Weights of a small text-conditioned image diffusion model.
Model: 15.1M parameters, 32-pixel images, arch dit, text encoder width 384, text encoder layers 6, text encoder activation geglu, norm layernorm, patch size [2, 2].
Training: 6600 steps, batches of 64.
Data: trained on rendered made-up planets, 97500 training examples, 4.3 epochs.
Rows from block 5 of the denoiser of a small text-conditioned image diffusion model, named by matrix and row number. Rows with one number belong to one neuron. Each number is 500 + 25 x the weight over its row's rms, rounded and kept within 0 to 999. All counts start at 0. Numbers have three digits each.
After each neuron's rows are labels from the 100 images, of 14976 (inputs lightly noised), where the neuron reaches its highest value: "peak on" is the class under the peak. Only what is clearly more common there than usual is listed. The data: rendered made-up planets. In brackets: how many of the 100.
# fc1: MLP up (model.blocks.5.mlp.fc1.weight, 320x160), inputs 0-159
# fc2: MLP down (model.blocks.5.mlp.fc2.weight, 160x320, transposed), outputs 0-159

fc1.238:516531466479522510500499479513475435482553488533501489515515477504470520503490478494496503473501468508480531498507480481464451498509462525523478499483488508492491444519499503528437473454512469533523504459470521510552510480510474499473520524470490535527523459546457523521472497455468482515495472516482509474469562458508506481534474513512531527482496504462516487514518467504497498497480525525523532498529477497509484529529504502521474474528523464493493483499505503545457471473512467
fc2.238:518501527536546535485463478508519547492516435495509555530472469486481503514502512541456496495501482548482474468516498485506493488498533471500516508498504522534534475518507514523497474478511522493488535473469512537440492512516515512504555528524525480519552453530500470509507482507476488504494458492529478468493524478463503539494455518500526538514459492532496492569507490529488493490489480494508489490493516469523495505493508507527542507552488500513449497502514496531491501556508466
peak on: moon (47)

fc1.244:515516505504540515504489500545481503502499487474470501497490480487509498475476512477510498553550503502513465521499486524511503503512510455506512566495509470539490535476465458489487470446474481473527535514494530502514479499517498493491526484499465510472501526523487536527481500505513495497517506502444510504527487495543491523539484515511533458505472517463548453477491531521520471534480461523452484495529466466526523535494505471504479496514536434509481510487494557516546475453489524
fc2.244:461536504515463490484467505478513536489489478531542542501469516478479505475466496481534510535492499468493465487499495481503480476477532511452552509485518519485539476479461507439489483512461504517488518539477500500490551484520512526474530466477496454528526496481466501467499485510504530473472525479511474494498464487452481517493486453522551490517488487497517545509461495472493482509441511509506444460459502479517432504507493513503500484503494495496499456527493492515482498507499459
peak on: planet (86)

fc1.289:519509480513546475480501524510487473524465501511508523486505486504511503518525497478496482467514492503487520485481522487476485514547505531506514469518487511511502555470499490513504476535512495499504530529501527509511502459526506489501484503538525511544501482501503506509444484507522515536529506503489512493465420542508474547532530562498503464468567518519456478457545523503472535495486504497494478511470577527482500501544540543530504513496509504460529469476497507507545522494471486
fc2.289:532497497499549474505488467487498475477481486477541475475529508490485536516505510542465513504502539531473505467519486466519541477519507517491484540517499462499535468482485513530521478514494495518452494530547524498485517459503559504485494511506525501465492531504482525507480512528501508509497477570508480487494508537469488501536546493535476496492474483468491499511503485548445510522568487526507546471525501517500521441520476452531521482479490499489468484523488497528524459489518530
peak on: moon (42)

fc1.0:486527455546502506489488506489505499503527504459515514507471522482520463515526492497519476561493510524554502485526469470502497513482462518491485480510490522479574511537504512530516508466547482537474508515498500526468494537486456533532485466467499514529521507483496535524474490471464505513512506521471460532517475526501534476512495539524470500514490534502522462486497470500496525493476482435505541503462454463467510499497500481486486497487490466493496473476476470429510500451495501
fc2.0:506507482565456512448503509514537506487476510510514494491510496517461486510489520528473507511525490480521525494517484500482497451451479467507514507526498489490530510511533512500496464485513469505492502490473484496504438504497480520507516520516529505458463488464475490546506484526491485521511517485477541506510440491484510500476514524477485512507481510486465477473460494450530474474455537505439498485551519492490526493458456522487477524438507489531522493506519532432481536522488466
peak on: moon (55)

fc1.2:554504489519471512483470509540528465541485484496500518466515538489481527483503473517502534526475494533532493503521500518504516466514484475515481499508506508547515532413494501471529477460485518468541518494467531450515550484536496538526473512502487464496537462507514506562510454455455490512526512507501517484490524483479527456470492521490525539521477504544514508495481513496513518491477498513506475478503499481480508514521517530516546535478457507482506469488536529494522478488511497
fc2.2:487537457494486491478458511515494486481481470537538453494479507482513513491514513511502548535543529500519444489538473486555477481504510445495533481491519536509467503482476517495536549494482532487484512505513482506514490490519504489443545486522502504530530474480456501516503490475483489484517472570529506506525484469473496522493505487509512521551514458492508565480537477482482507488511557509500514520497515508489498521498519514477441461522534494510485485501503517538465504528473514
peak on: moon (95)

fc1.280:456435501457512479513498473484438486472477494474485507472511526516482487498476522509504486490473453502501489541538518492507473500472507498485470474484516489498446510507490520543537469503515487435531480453478498487442525501492491501519476459487481502507504493498501498537487509536508481551464528508487482514505468460454502478510522539495476492497466458520485500466492498490529515485490462509473525479499495494443526507499576504535509534458508478516501487489502526520541487474500521
fc2.280:529473503512496499505540530472493545512493499512499513534488446512515480519464501432458521505532534475455499510503470488503503471521514551545451464530477447490557516466507500542496499541505489517503457484460501505506501521490519525507421496482509480483478474474503503500514484504495472519505479496521510515467501510448524508492514507516512515499466507463525490474535510450461460483519560497491508499513528478487502490515469522506493497497475520503495544495527505466502484450485523
peak on: planet (96)

fc1.78:486570475509497524515491496464494460535476500524507511497478493522541507471472477473485511531488503499507502538507491499492488524516547481449527490468486507466526501462533497514472515474517532537546537470483502503487537448537438464485566511510516448478507482511474507508440480522482491501511506480487476515490519541470528492519482529457515522503508534533518476508530494487506494536493468514486509519497495510507499525477525501502530499513497531486474458514518502456510531465458543
fc2.78:503450489508501472533483504462488528471501467538499473517503537538485476434478544456477481494517502517488497460524514489470529511455513538542496458496507488513461505506544484511492497455490492487514528483519522529495558472489521517512547492499523503458511532543484530479472531490517519518505484501511514474497528528503473485497493488489500512548446534480513474496505483509488493493450473500478507553511539518502510504481474484510451491496522512552477516526515519502489436485509469
peak on: moon (54)

fc1.178:515503521533483512448540502512459520479491494475486550456494473457507555544538524529470500485491472483494477504459532509512512493490521496469502488515451484509547485517463532491514481504496501511513522492496521536514523496509538451526506457504492502489510496489493501524455502505508485460482496422499485544496464519495482473465504512490478554523480528498494521480490551484494443480518494526479489539457521505466491487539516482522476535482456508513499499519539503475505486514519538
fc2.178:482487491494478528526428493510510459509527506516511487501497559473503507579540471539482547499495491499470481509517460501518551496516517523504473513533521500490496519531505514503511485489489485471496528480520541499507505485510483481480531550523466486493546506488504483499518489455505490544550512496545519532457481534512469536521522464508502542497502482474540534495528504446510513474482494503484504510478509489500517481474506528493460526488522507470545466544525488483510456518510465
peak on: ring (46)